Weights of a small image flow-matching model.
Model: norm layernorm, patch size [4, 4], layers 12.
Training: soap at rate 0.0034, 9800 steps, batches of 384.
Data: trained on gratings and oriented noise at many angles and scales, 197500 training examples.
Rows from block 7, named by matrix and row number. Rows with one number belong to one neuron. Each number is 500 + 40 x the weight over its row's rms, rounded and kept within 0 to 999. All counts start at 0. Numbers have three digits each. After the name is the row's rms in percent of the matrix's.
# fc1: MLP up (model.blocks.7.mlp.fc1.weight, 768x256), inputs 172-255
# fc2: MLP down (model.blocks.7.mlp.fc2.weight, 256x768, transposed), outputs 172-255
fc1.334 092:525456429471482475450461501549436468484612459485602483620530479423507498475519480499480447489496532435504522461490457528492546451544531533517485540513478493558475487550509595498546500399581530493528543479499498541515486490525494448544435450483520503435
fc1.335 085:493405499462490438527484485493520502523441490504487532428534472495501514587504486516461446505470553486473564413514470504608513567570579530487478456446453484451557484510504492486462455501521490498483555539550503521461537581407519545523517521543519446511
fc1.337 102:486426513525545551511510495417494507480512493523560515412485448480492461550415514476561458446523486475497523627469505503473451552489474512469587491492513475585467563523495553498487497555487427394495514468507486491524479396524530517524418553513508473555
fc1.338 101:488563462494498432456547487539484460550459441561581472487521400511455437524514517505552509481441522515487458460473551476564535407558508463448524475466493428499508577489463465491485444526481481471443455482490505510493465496563495489504500529524521485511
fc1.339 090:442541450569532492474425584560516500523490491481559490466461407505476472488555501549464484509488560473485545496517459461586483491423477495465542532504492505491551534541510425493483498471543569473499466466536517426523563488495476568537503604443454489448
fc1.340 121:503513489524580506575529513485483551584489416504549529496539487416519502474493540495455502509464324489496455468469523543463491488490503444504492511487315464510545507501516489515503472507497478487452495487442492474486468521506498457516476499461469556482
fc1.342 115:527482522500458501506440517484518538389491587492450527495557499548427472517504487563491475478475509443506482515542520500529452540512517520503542553495382500474595479472525508556457478505540513519542518511574454510489521566541526507483499524523504466508
fc1.344 131:460455484509547502549487499545480552480549528536486532449539463448448497458548464448505465463453464500474458448471520516500469472563509501568476495448473563495508511447514512578413483443508491532506524499475447541464565546503420593496532556532534464517
fc1.345 133:489507567517546447480471492497455568502542571536430513493516475509497463578534569511566454513495471498477472506524452455430465521618493561565514493464483479483456509486495527494497489554483561527499529513554556609502554506543489511479515543506549442529
fc1.346 099:469452471433476471525506480558610478428476467470433414498509489494522510479531490521462527485484468469522465501535552488525436504578478522508487517545505482601502547509478469477467508449507493463553562554476470527547520500499464487516559536512443421525
fc1.347 093:485514527428506488534526420507575504521557497576500467462444490552462417518509520535514496460495512490478494479516506502473461497573506510524533427522484505491552559575508569537467478534509524564536522507492513534492507507561448527500579498593458512508
fc1.348 110:473516480494536475579472516490491445544472480483473472489573498459475504452502547502502483424678492505499493493561503472495516470494499471544519520476408520505383513471506481512530426504505410495487530486485502555487506475439522506517487523419457483491
fc1.349 083:488428502550520447508523536511516485466478489528484511510536507527475500550569610496542456497437491478488522501470477518488486568584433524433425541497518529494475504454499470517633469550476479552577549507429440431526585469489508519541470530454457521489
fc1.350 082:481453543478466489520476498533469516506516497437570419484522522461535533544494534473546562508479480435552474514505508452466466494493487506487555502469501457438518453518571480461469483556496522476549538517501521463427516539411615518467482466482492472444
fc1.351 115:534482473467498521514486514435553494543529440468498517520530466556506550447506434516487534536484535504474497448522470417487551558548662456509521449483488536476605506516498495474469477477512464470516466499450501506497472499456468548463519557465491442435
fc1.352 121:467524520526517500485523493556445474511439526444515471521570542511415508463557444469455423509466487585486505514475515486491476465476515507480516451548448504508453496545508536506518516543498459449543535501486471512569493540461485469471517527534417567469
fc1.353 104:499501481489543499532501469405439530554431514492487462507540528509449491517518522515471473490552499505580493519501433520392461474534578518513499537558474515537534483508550426454551539499462528478472451560489491477507450524526542531529442515519453549437
fc1.354 097:510531536491534548458441559563490622593492499508517466524523493582442569551518541489486445521535494519582399446493558490472574501508508503530480512508507556507552449521566568484569540541453490507443514485550490449503483447498521565507446518506490484456
fc1.355 101:531497510534508436474516530496488416520506547556375438590526461523483566487560473494575446494540493479518463577435502473517479447494575485426529482412474500509475474442495530505545470530526518510468509520536493486554507520445488525498521471530521459511
fc1.356 082:489525516452524499509525465565540513528469461470505444515548409491523495555487499490485506507511489517525463454511494497502487510564490478587569475517457582471492613598537486400526418460477548494479493435501555481520470568532509438523428453549507476473
fc1.357 094:497574488526490454484473481507572470529474525530514531436501507533485503507452488504526451491537488525413509486526494467535550583524455544470491529470493481444495564435515489564508507578464493515531423492493501507549488563467497526523467555481387517479
fc1.358 094:574521444454516530514482512530522481475471481593456485456536535472518480428501477464550454520485496428495459453435486514510546568498376418594524541469513545543536495517494508515466519525536475423494505481443492515581443568498492578445588484486555484435
fc1.359 104:506526520525541510517541538505506540563550454533475459514506490544489467509366471564498440528569501479464421491483492503511470528455537526516537516433478499498504477535500460493441416550436512560503533418500488428506519508499491409451495494493486488456
fc1.360 099:519434507425492587500522447477622475514533473403405476426489565500496467508500480544417400461489538491524499506416516501447543585493473498527471471570486553478488553473483495475485489481442485506536477483464453490472536541519582527491540483463532438531
fc1.361 098:508470551486497442490543468476483475572426522554549449442486539437525431530546483588515576479507457571527443392473537501494504496562498520536523489497490499566447496437445487481413558534528476470414514504458492494487607487476498552538474453470537577526
fc1.362 083:480555534384483501485518554508412523543561543451465494402481549493592484561472541545559572456508460508518525491524602474479463562504582579493390539484506455416442576425495582529517537531556514585530479515467542513511555526500430511495463489475477509544
fc1.363 093:505566565414441452506539514530424525511552535453544436559587488477603510503490484515510455500484548496529586513505450517489470535639476509520528548501503559505489467498474544476484497454472567572510571481493495520536563520490442527432546516481497453442
fc1.364 096:512542389458489466506454504480451569513456516512517537505480536470537536453466559548502541497459485454417513541422411506497462419526531502509516532537514541507510498544497434566516522497433546491492469519549516508458484524399477541512506498522455463438
fc1.365 124:520489510578501464495464430549519492469474504448540485507588526519477435539494517543502476469557454472571517422529525501523489495536513456471485584547471490475469470509487468421503490501530489532499494501414524517544525599463436542515544532444509443500
fc1.366 082:508529397466498545549466558495452555534552499506598543536473555476546531544494500516541465551491488520478523597565420479528428512447478477536465472485513583472494477548491499564489524524458508460526470499441501541510472508534468428519553497447463498490
fc1.367 081:443459441483513481479487544479546544535528421547494444443517578498447517546477486535480448519496514495518475528467525549502536457518498466561542504455488536498551473532475485539510409518473499489514507532509528549532552467497574505438450510489425565519
fc1.368 113:528463504536578449579499534504545542545556485534466537430516488490503502444566448446541511494494511512530522568482617533515506462471505527504462565470501522503563503491467512540384527473472485501495506541570522535515541555533522588482480536515524546479
fc1.369 111:541516583509468546521511534532483495469598511440576456431459526529477537422529498427413494472513484502405442440543535538485509503403515432566513560490505494462514448546465541510530555517494533530504434478456533503455451532527528475559490504462447459504
fc1.370 089:464475441486522501516511465580475502526460450579546541515482533548448555458587543512526497467517469514468478519441455510514397467516524558583433507508512565538566517475552500540503517506574504557438517521516498455497403519593483536572506564503573475508
fc1.371 117:502506502460407491513564478478510572576513432478480512479585488515512513501511466510497470436453533515483502479482531513489507514490497522507516506504510538495537480507481488516458445438493428490515512470464503526513497513456504529536485499507498477484
fc1.372 081:497498514464463522417506493470510567580483465488544472475547522532511443521577559518575475522451486496464500546499539521419485545458497584455576533538510467537482512539439502522372536502493547447522471544568525552599491493517499544475481488551526483473
fc1.373 096:532390471566484443506535524498484518483469494409482471545519519499541552498462522483568547471464517479513594444517505492532395527513461521473508459457475530517495614495476516512507450456435494458532492560494424460467505598520448522532534585586476471551
fc1.374 098:537535482451513503485518597522480506503509487452544427495495512534450517510593558553437508488546493525453574544451560483439451512491481487510566453526491540574477506480479508483492550521498491453528465477459495538496510568508534526461558482517518559503
fc1.375 094:541467558474533546510510519450530497539457456521457429506428402473523427510528476503505501480451506483423507446542434524538497442425472531545512458495504483562467489509461549496464552507484515437469538434462444515515492504512443532472549544565513474576
fc1.376 084:580466604407511523502501453471467487566491583521466510528462446533512478455509463537452479521591471525570513516486446451469553517481474596541480431502460477511483534519441457490461526545520520539503468515540471513517498483483453578475502475536482517469
fc1.377 091:512427489569525452581488503447504495524413467508499542477551600486517465590532549472449520499444496540503552480519411574559492499522536479535518513529479452467480421511552498523501484490430519471538511523492517471513462429508424517429477466511473526517
fc1.378 128:470523413481456510614568557499456499522480551498498514487533466525499556497495480529500442592592486479493462496528547405482482518490494513552534497516468466483505455501478488524452475484505370540481501520558486458501487529473505517554563469505463521507
fc1.379 094:547424536467477464476495467553577511528566499522538496540514528502447550510509565495451486516493512478470552423402536463526436470513510532454482497463518452416497517505462518511429460481496457476505522466519485528580498501565496491458472546496467503570
fc1.380 090:517488532531467512486514488572429510500443518518553562530494477537496481543482491519439482502488551527445410511503512524458548580483496557499505500491451489470528516492521518490482466469465489406494538538506459486463479462596525531478511475440552521473
fc1.381 091:484558472411524499461484491491483499485491436537503447546484588453538446506595552517563474480468494478506565461452503461417533482546464514533501416504498539471437548503481499563512478463509516423444422503502484529472550537449458567556531405435513517555
fc1.382 091:575519485453468576495505467453542435523525504530522474436557539440513533498427506447480479501515517492456489555464526400479491530579486555485552438470469529500474435481527529502396556496505467465544508433550481510466538510553510517541436501504495547553
fc1.383 092:494522464475535464485521528516535460507508512486427526613486532506467431431517557483448468493487515456509471524610446465476534457492470522488558463500541516411524535509557460500512501495504493554467502528556548534454501442436479544537567514448511532498
fc1.384 122:413491464470524462450480526551493524471554489459502494520577573447468491482459441533493524491443493539513533511387489478560487506504497469504503545465516493473510502482472545432516501539537499467476502531468481491502490521515557490410454425555463468475
fc1.385 089:470477507447473574550539503455492501493493447502528526422453529501437503432544548459463528478508529452456501437540531510526451530434474561584497468516494483506530613575515542505496499525481552493530450465471541470471422526521461441595500525488520484526
fc1.387 085:506492478509470494495525491500412500520483499497448517567525475518522399492466476534560520466504500433469511492476507491485535462466483455465521571452467543504558494554453551505550470502532496535503507508498476522538446557475478502513457497472511508434
fc1.388 078:506448410444540553518529516537491493549518545537472574538545546527499548483549434509510477443440454539517550424452467526479527487571477543525510473466477543574496591568482533417574480473573467525532521469551449479407513481510468479479486527609483467464
fc1.389 095:568553571538537445537506487534428502541547539556490625541486486544518514432470538423578446473516488497481484512511402525446459478529467509494466591485460508432509512456566556486524495502491539422508447526465491501473498453536489511493429597533467484478
fc1.390 121:437551488498489528517513492469415561532508492483347474488574558467469474522482511496544519589459507499504481503479591507406425461460477442543461500460518541443501486528450504551508558506503488434527443470471429539431441463489482601513481482550542522478
fc1.391 105:448488495462501564492507549482590506467541505456465524522504537547492514511531455591450497462570546444506482541448517518578455527545498503526469460541475482483510508587508479438468494516531506490525388496537523421465484410466500459473540550591539541460
fc1.392 102:506556556462540501488532478451511577461517484541512497460546511479360459511493518427494508518440542577476440471497476505484570454618528524538550481497522518407459521467534447535509481560479486468474540485468557419538557454513541519489502492493453531482
fc1.393 091:506461524452475573511475493470557518480500527456525451540481518536529484431533494437513550432467547482484487440473534567534591501437511489445447503511501557526476524491488538459550534468565528533512510538457546525444521479497454532545490437498560448505
fc1.394 079:466505459536433530542467529514529471535463536567570572488522504510475493462458549500542472445514512506459590529412521497485515495536417452514454481482488478486535548453456511479445472449453523462529567554523560463468492507473488459463490511490514563626
fc1.395 104:525447480485460551558551440575509494498518513492554419504493508471472448452519455475515499448516546436443492545428538525565455447486530467496514481533501498400512495612434501480497435564525525525498511515507544503489476574565472500491451449528406493487
fc1.396 089:590411563533472484508500548537508531475477495487459583454525482515550501509451529537532521500526494495575570474533520550481440467547461513498488510528499479427482506513553526528539492474468460482454461460468467513508562499453543525463494484499507453506
fc1.397 094:614456535534452507477501521510478452472514525572437505509600485469528562514559500546472530490457547485517522445464582467540446428365479528499547444527493490506449546538456552493474471482501499401448509536518509500507358516516561516530536495545548419508
fc1.398 094:457527562473543522464501490493530476488510500454541476503475537459465536523555544498489468520459522482504481557507456544510502515503467445526556461468493449489454508514549498548480492463462499503513467549517478517556470495456497539577458468413556496440
fc1.399 097:497563485484485544512515467576537446525565467451475421452524463470441480489514486540521502520483496504534435386484513472467570471510532471538445502474491524506478506522525503511510492479470514549497504484479566437483525501484495381490490493500502453398
fc1.400 097:562512473482521567507515546501496505499451524508465616524498528498501485488537528441422492473491487485481521420490429495485545553518534506488566496402509496497514529444479491516486471498378522568561579554587559503484480424421496535521505491472456503493
fc1.401 090:532528510488509532504471477482562497550483520465485444560503488515570541546508523455519527491510493513515513534514452543425538598494500486511536498570510501440537437514481557475492498462414499490591532484462555523473494440544469503525538464523515565510
fc1.402 100:490574519512485520471483533468528523473508519530480399499475549490489455530443503471434505503519419520579509571505502505499481498493515446480530527557458479573506544513452464460569487451439485521551525510504488494600466480468522513556530549494511519519
fc1.403 084:531544463425533593512505423505411499528511526507521510534516519439501451587580539469472490510478472490521442469483548503455498462467502511516527505532477518521481436525480550558498573515513548395521444492497459490469523586531457522456506473570418513497
fc1.404 099:504459545554469405502501448473537464546494474475513473470485528446475493507525501579548500480496558552542580460484506512526511530507517459516537526512492544564472562378464569519487446464570469488488452471504523464423483553469533552520506519488504519583
fc1.405 122:521507520448504530496574467514534467504524445465498490477552486523540516507467533542519518399495522548579494414464503539495520480543500456506441492441517537539504495477534492531488488497505487477471480455491515489482470510538443536540528561453505475443
fc1.406 090:474550440546529444504434423486353453506397471543509533453467582471511501532550492547540508501502495445544521490527441469485532451524525528494471572427502458536482545549587452548449515514521450503480483485519480442490391546468542540477420483467479466464
fc1.407 099:485564554567496533494496536480508512522466473490469500523461566440459485446433489553612501442487518510544462466387538491514436497463511510525472575529499412566510559554511619538471428465502477430507433459478484469483475457494493522411585432514501501495
fc1.409 085:493532562459468547517474540524497461444506506538506467470467457492549464473545574533545475468470487531547483413463502469439525542559419555475421443488479489446490478510571478508552510465453484523508428477416550436532479601479459558458502512514519449476
fc1.411 118:461460547600541573553485465583488498514490379455509531495543423484428543487505479596502551505556484464457506532440489483490483514561496540473489574467600522523517449562494503564521480476465481479528508521557570532524504559541471517531501486495557509496
fc1.412 087:498558474541451462505513500465549481509495504534567496436475481544515478511417470558463468499545491481488484504451515514556545502460537496491450495497533499345553482527504446524491486476485508509427545534465499490504504438560462448485573417515492465480
fc1.413 112:516418453519482470500497453470554509496519514452457463558525474505490468569546499433453577520498487447485478529410472476479452454573481450571434479553477579484493560421529510512502453485426527497500496502524514460476517507548510500480419493553529541465
fc1.414 094:475494509455494555497469439548481536541438504544427453471485457534471496540505507464466520487553404483393484497464545497522457504537530502485477569413445438521488467464468523501455501554476489527448509511464511543493466550358534461497528507581491506484
fc1.415 083:457535501489491548500468556515469495512482542587415506513506435477476492466642522456501487493486490519548500543402437520555468517548453492509471533488516466510460515498526423528471489486448483548482546500554548508529531436481538545521512541514487503526
fc1.416 089:537456513465538481552543535557565558530515481521465502491516550421456564498501529500546503525503514554471444498423578501521507517536460574478559488474512537455437574451563460513484548517501515557527527534539483441478591480530569537476510436470509564492
fc2.334 087:460565530411527488494530457547405497517608469508608500397465548539492470560512508476507541516483490452486465459428488531440472517490491527488506421498512440491471497561513440470525471417609477509462482491496492465557477505516477472510461509453503531499
fc2.335 085:417562494464492447486480541523514452527483514492461488540464470513470467453474502505546448507547546480429517419500446511613545502499568518524450484558502466558575447511450531490486501482551508464525514501538479476487483407636510484482525502499492470514
fc2.337 091:471576455532500557542529494444475503467461542499577523560487434501495552470441485487461555536525478498526503571473523499465513448540480521516419547475503486439449553546536438522554469527506463608492492446538488504502538535513455488509393472567490475550
fc2.338 111:485478457483466596500533421555471494471482484429454450484518511461468452536493492513522523518502471466459582534470467486516462455471531493561530511479510511516480482503489520482500435453506506649440498529520558463506445555546536480510496477382447446550
fc2.339 079:592502534525510506537524430589566481471482487564534468471539389516562534482526510494556545462453510520534542461576464482541538470446486562443472530481503491550511454467562535462503490468551494505531483480499500506499396471502526541556446441423425506484
fc2.340 128:513538472488416467605513469473483576523470452480456512492515477505503485452518481491442500474466407470512541533511475413520479520484488558600537536485293575507529485519535461466486524474489495496454509480452574520499499500510452491526560520505515432497
fc2.342 127:447472517472446535521463478466489516451493592541530505462590526452527489499486508512592459464464564576525438498473512461560500507491484440489526532522376499529472530563469512491521529507437490524520510479472465468495553492529582513528453514463462509496
fc2.344 116:510430497581563416444564493489445472503486486511453505554492499440524411535558487490475554510469508493467487483473563499492530518503501419453527482489487514472418479441530544472495509458478491496447461495503510589510499552521549501451493508520482456497
fc2.345 122:522458454486488381486449498504429457509583447496525450517516475449480540456478463432490523525428469472474510481458512470491520513499507520546503424443532482464512565556528473536492477540459487447459478537451496569525475509456468539487515533490517434554
fc2.346 085:525542510468519506529475530508600458483494470518417575548502544543486485473558471471544470473500507436512473536517588480516539476445496526494462473467509487425510594470485494545544543474549521499428446524513520478522471498521545522547550478514471456520
fc2.347 086:555601544432474473463503565528606474484532527427499512516514535503511535440515504486488513581520513499481490485537459510463585531476483480492500586497499519470476547473548407527490453483506500443435481473523482509468474471447483502485551508573458513516
fc2.348 102:485467522540477510540484495548497436501462550494451487480447481567595477558507540526549485561617492465524472441529499499494497521523533541466502511549450498520417510492510496468415534573504434494494453507424498469479489541530503478541464494464471503489
fc2.349 088:556538511540457442426487476449580524495457523498500422450541461427592472512563505513461508453470438463444462475507496499498474420474422462598574518524501538486541510419467516513431544507501536458497438571437515504471456500531441504523481433503490560503
fc2.350 081:518502462498537440526538472549507477524508514552542556499473443489473491479530524510474476507472492427545454544524460509485473524544482543515570556450526484565507455547543439497532542543444510557411438515531496477412521511493360546478428539536511505411
fc2.351 113:457456515483469471506474584517426489493524502557498550484470451476439519479487451483442510499480488462488487488543509503485579438546728470495471491509503501409483550563450417518511533474485512575551467513472482544456505504480518517499520516482489471413
fc2.352 120:549526496483533511497498459535482456465495484511562486457473510519386478539536524510393478536488479447457556456569507477479498435423520540397477494502514476426506463415487530512502520451514501465499502521480493561463558496532460529470464541473485349530
fc2.353 103:387426512548510478480469489463522461507466525529513524529517481430470538537542522506477521556505500481499572593673432508473436442523519560520477509533512563496511462464468478513448529493525492564505552515502498480494495576597442551507425552464497469565
fc2.354 093:485505474536477532465532480553494526521523504531557514474533513434547471439513503529519557529632536510550465459479514483481399506506534574493523482458491539473528485497573412487464538535474472494595504410542573489512554544535483589563505480480513513499
fc2.355 100:451499461569544462476520488506547410535547528488434550431477425493477430531555511478421565515514535503562499577506509544502503580494583520592439490555484475489492413427494469480436470518545505497547472486548505550519483491571493495503475489484473449471
fc2.356 085:507519485518473556472492495517501458482494535506496556509450402486576561474479500522517515503505549530492501471531409541548515493516557499503393536505507551584535500561532534496537439510438496488496484518501495478431474486451454492484454429510574471523
fc2.357 129:575507475526468485535520460488546518496415515491452500485479556475474448477441530488469494499515493477455547447531450494437488480611468476477621498556504538531504514488480577517514466499506494485507488508507474464459571538490486491508454523432489484392
fc2.358 101:469515513499493483510494511520523493490502493470519477480448440468465609564561524436489451522496496431540519474468498519445567559663525469526460576530503516469558503474548538519469459509495490460508448445483495534486457537361454459550430529494450528528
fc2.359 097:457540467538524493440484426483556610474563489541490563525518460573511572457442506419520534462528478476501455471502456497512583524506499561444479475525504483519450530512526513500541450543477480489516444441610541538560564453458451562458487498500480488486
fc2.360 092:452529477445512561497522560487562465513532482564395552596488568490532548449516537488540601515480515542502494505434473496464445392503509481495528491417485536525491544490492529453513464453478501479491526508473478492485436466509488552477560534469567420522
fc2.361 085:494499452528507471477528476422457476519468525455571533589475518537502567458576482427491404468488524567495420489497512477494463494504524502511508473533504472422419444487457519516568578477500528527598487483479494456458408525484467542527451575431543562539
fc2.362 084:433451465444487480499525497440474485470510590506509533630519485475439514432526453483467449553500447498514485489499570531493577478473594484566620485490517497578472582430562512479497566500524512416524512448499498505489489530504532526490465466475529477550
fc2.363 086:523511489485469453529492518484433533497451461473487464541305534487475428574499556493427531554517460543478595493548476544468516463573535509551609452438504511515496507535530506468506474495495513532462509505532475529493490494487431487506455489497437504415
fc2.364 087:501462592490478515496493505530547547489417499467536517471477602564480443558480493473523494500483510517417508539458413461530522592502528494440488473465492489481495445496491542560537504511456492501537532533527525516509561440581544545476459464489479424372
fc2.365 113:509511529498523509527517372505489533503494486517464467534544479496595428454534496513516460468492514558483533559536489441498509492481465486442496585504496496466506528485544535453454492536465498518549510521500564500545505610513485409400433564477465450500
fc2.366 087:545508583475505504504499470547487520508496517528538451483490508500493486502519517485499548480460462548468484566575435517547537506523474504417517534480535561537487491535559503492496518523452493575500562473409488471569496518472568503423525512513449475545
fc2.367 087:496545565465495450493548434453531529505577479451419568569493559498498504453462512443540529503491553448491508525449511473433478532519493550402486488496539512515559503493480495478477516486497488482453484577524503499569411516461452479407448516533484542548
fc2.368 099:525451597542473490506518491435534534510517556479515445592531472522532542558555465598515526510554491508545515545518628509537525515570540473492561445458496486544423514515451549540535509466456481514464467480506472504526547459503572587527476477566508578437
fc2.369 102:442476450488520518552533493523421480535502483509506542620558513470449435547525477495570483514484511552432480447518461482556502509528473492472462500523492527571525416542482444492507477516516521438496533551452456485457562497464515466574472564460475437471
fc2.370 088:515496539473463479515492495600497504528447510459528508528464527509539519532530492523549525561478492501486492534522443489478575549447553459487588499468488550447494526536560472519478512477586503425588505480531453514478564465454512506596450473507527493510
fc2.371 109:530504510510569448474589515480505576510528445539458484506471492461494512490484457501494514528441531489460498472503520515525530479486497505475483480498460464480533501504499511520584457392420450484469502489439484469507542509527532474495497519517457558515
fc2.372 085:531507514492526531513435517504574514509472487473496556523626528486443485445552516460415488509504484507490505579460524509403503447386553397541537511464500454478470537500512519537522513493521512558487500542530482427551492466518535474503531487514506500437
fc2.373 089:471600522539441482472489480466475526487455511557493475442483505501469488520488551530458448484471508493548604467518499504523620474533433486540487563510523499500504620492461515543471471475468519521509556535496491521481490419434538491530509425634471498529
fc2.374 088:438503487430527564495506435539404484487530480522535570472498500472580496516505519480503494560516463537480544538495531511411495495465478548474445513501495510443462503497535521499476547483544478523507506452464500494501550437452451528461510496486522537477
fc2.375 103:444538416434499487502502433514544477513478511481461512455578511517506486433548528429508512516527458469498450476519405473493474576510511491479501469482487493460426512532453474477471497502510526553596454487455438430545516491459526550516550477593512490576
fc2.376 093:516399515495526500454514473573535502522433479491516398478486551493514512534445526532529504509495511463501486530532466476456559514601521538402475471450499454543526538498518403500471494491500516560476426518412515507468461449435498497528458438423517499495
fc2.377 117:462537464455516508445471527516525465480512525474567476537455492495521492498530558490544423467479477563508594542524428517452493522606501434523450433464498496483462508502520487566479479511475523462502531566499512538524485541484450397565479500565566531575
fc2.378 137:509508504490540516617555534504507470521511589515526510485507518497523520515519453515524472401520497542503519467495475580469467520531502438482541417470471563495430528459492473501538498498514319559520489523574535562483518514514536528460425510482482503496
fc2.379 086:432560495481486493492496503545497522507584518440525509532475495519543452521489519477525517477458491465466545426410503498491530536522478487574517496550505501538474509502432487535518489470470491502457475506519500426609497512420507443425483410508460507582
fc2.380 082:451517431514514481492492461555409518521501460544566543497532484507467510456455477466532554515532512492493433530495472484446431415457526452466536549483553522484512535475513514457506497446457519573534480457533498467466497531426496522465514511395558496429
fc2.381 083:584439531447508444508507482459502483477543555526512525450569531494477535451540466482467543462513533510459564507529569504451478507493496518513506596440502534582498486522485521532492548458508486550549566524491500478429509455562551545554491545432501559539
fc2.382 094:448530529490527551566459468430526508548511478477506537583522476542472497545418544475431492537491477472462522492520512490365474486470500518526448518528502529529460469504503489538575534515497502484443494442519494474420527499431508542557421496522489538560
fc2.383 090:485485536433480474475541485464531510461471515515468489352493516513506552580484541532514522514458494520483518519554449518535448517505493454463452509454490468578506458495556537520493435476500494468525482505504480516433538543509522444568546473492500583488
fc2.384 130:595513423453513555547521513521499473496517466495566460546530442541515483479502502564450519503501497518559488470501513524469501483465458473472524540480509405512499456468474480527522379455565524492489458446508448490412424506450535447514454504454499551473
fc2.385 086:527510416439469534508502519447512527483496522496571497519487529536561497564540553553488474462468522429461462442550503511478519515526425480428482487533479431484586565512472423515483472498463514467462507466480434483496566506514556465617525492459489517541
fc2.387 096:497483508505490505472534547520443589479490497565488487440485517504562530535468455459487504478534504409517517489485519532506516486470543496480456494510496573494456542577427457436468438504566512520491497573556594486544552486498463506533530471401519489493
fc2.388 075:465544540434473513498503425547486511479510487452449436460524505475523453502538482513487457543500498546530523466507417506475505502458510455496528507547506525535509489580515550485491510458575521477458441595489533507455487532483615456523537472564442445453
fc2.389 086:480452429511477493485484553563458522468514495429481420425456478516489475585502509563486515555505453533469472501523403507455537474519471482487599424579495549529523420477602490459518497524521466528519539515455500483463459529442550491469447447546510512478
fc2.390 105:510489530529494504486520492460449570495549472547381492500372604506521522544483490508481499480507511474529486523506610455391570467428471491453487496539506532547536465486453465502454515515558473552437512503425543459482562529549471602529429506567520535461
fc2.391 093:501481482456470582495503430499589491478520516497507452502508506423487518517518498423538538498562528430508470508478494497566513569486535465493488513442498454514525537567519485479514516558565489479421640527521479523449534529579502460533552455608505510501
fc2.392 101:547490522598511486478505473456504516498517518534492452482541561495515486484470480530517466506460491635559463441476502509503482547429479528483499516508492534449460495481492482471539430569455498458468500433493487486543543680499522484504476470593470536486
fc2.393 085:521554510439461576491489494445585500505491503558441528511547511466469533527478495574491512499479462474437497484479499485565436529522494496547572510535512548481500511432519470492468551459564510471475449500478496503440482573517547516524468530502525467518
fc2.394 107:497470480457501483458486505415497455491454538451507503486476492521503482567494474468492444496487485538428520526448479526465518516594523530454577465488502489575473509453413451480504489456489510469489513468474523549550468501567425509533438489467472523536
fc2.395 095:447553511492472496545528531531503521535526484483582528538507545553499551548584501492510517529486541457468517525427502494610538600511528565484499473456476531582517545562452511436538493567541517459489485488512455506503513468441536546439456517555436516515
fc2.396 088:466553478572514464468506459585466444486467523498486398550487495473498491510460493448477415493528529521531513557511504513500558512495505503477539541479502468483477494532535438534456508479500502511533539464465516425526417468517439515460521465499474470522
fc2.397 098:516551393566502588493539515517544435493572549405450498528475474497509454443491470441524537455457510535460508496463498487560508514517504506499461519450511486462472480518433470497502435523477507558522457486479470547553614457497483494456496443552547464560
fc2.398 093:598525406514488555496491491541532517511502496516562533483496537549483474464575479456533533500485545464480501495485510504552506441501478550463458549578507462527489513514563533532554474459486506512421502494536493512540458480541505564564483527431522500444
fc2.399 104:541515475442517545500547460537538457505552492522513552547491467494509546449570522446488504479467530517543498491520493480477418481535498477467558507511510477488459436495571565504575541506459497489578535525431547469461534508464518439542501513492549433376
fc2.400 113:496533502541515519515502528558583501523501500496490548475444534539438499456543463493436545516521528500525487501511556480469517473598468524416562497481474446480503519577501520500521471504507492555566441498467508493469467467540479505482449396574494494537
fc2.401 085:476501445497494520510487524508534467500416498544479533463516451499444460473504496525446554514548473472461496534530420450456485430541504543517498493472488503531511449499572430497482494445435508481377501514469462518503478582484540497498508528539518555527
fc2.402 090:461462512494506534478483455421541563516539480481500602419508523497461533440485547520524496472502462520580562574527509503503467495547517533512504460441529478476470519487491536496473504447460517441454497495491545450625514498538481508531539438509481444496
fc2.403 086:538478527471496524460504495562455524515530500514506474437502597535503526461602448493531444509486504540535470455492523521483514506498522503500457527454513495475513429510463429566513535531540502612467507521493569507499465427492538536474477537483475494491
fc2.404 082:489555471541467434518514556483523491526513505496537530557486485476503485448494477480453494523502524526572578485495533457554498478490489535523446540481493559411516582409452476547523499507543521526516514492541461483434527448535507514470501487479460474566
fc2.405 127:542522547510553500486577481549545556467434440476530514525516463441441504448504573541476554624455543512498518543481542467494491497473464526461503501519525538493563460543471494495651511483476481430521471463451549446457554557469456490532524544488507481518
fc2.406 083:536470490554487418466422530484399488512406482426481450518505576544494487451582489399476453490509531492530536519540437516510548570467533474493534442555533496457507545528565541537549497490534521514504491496530496551505595497493424536500450502478508480461
fc2.407 090:418502460496493554502494463557417501552547493499425487471502506505518569505522515459437455529477468536558473480508542551532540465536471476477532437436517460474564577550489546587532477531470502577550488445550489511481548538545531490469557476468449478502
fc2.409 082:429571463482525497460455437528480490494496494494521584501546467496511556523599555432443575501526476538510481455437519517461516493402529493542529506501501514525492482517536437582520552438515478519475524498433481538491515419463434539549515477524486469490
fc2.411 119:556523528503503476586508463372505548516554428484481521462523576496521495479525478552485526434517495456548533473540539482475479455483515512502487543478620460503515527441483546530457490540588525567544551545518443432462530493473488496482486509468456428447
fc2.412 080:488406518509553466504506539451495496484510512483600500561530500490434489500456499457515583498488472466497522538478519483579433473553558518541542469526489521628523500507471547554497484467477488504549450513540474527538464532450489471478551528532469470527
fc2.413 116:521523492459519537508446390541559515515503481512535547536517437473520503502603461526493508534507561511484512504665511479516531515494400582507432578460507521545479503494548495449488471454479500528530397461547518486500488539452414527506486471528465445496
fc2.414 079:526479455481509535579465634577516482549476529499437525554486415461535496469540503547532487539506487464446500537463519513521544527460534520501537472584490514482492460449459449520536466507441520437543470504435462479471528456643458433499532524566514549477
fc2.415 091:514501438543539497513478420516447460517400478488525568459482538531473486530567496554467565507520480471552456542482462519482491539505530488440474521458504437450506572525642500520526525425439485511477564464487502527523513455473557530557519501532486491557
fc2.416 089:506627491459499429524458461488496524490534497497456483490510554528445450468528479445469477497479487446559501491434545516546473449492407555515549476491497443496504520464520565489540553502488491450439560451469542495513431572444491514512479529512466553478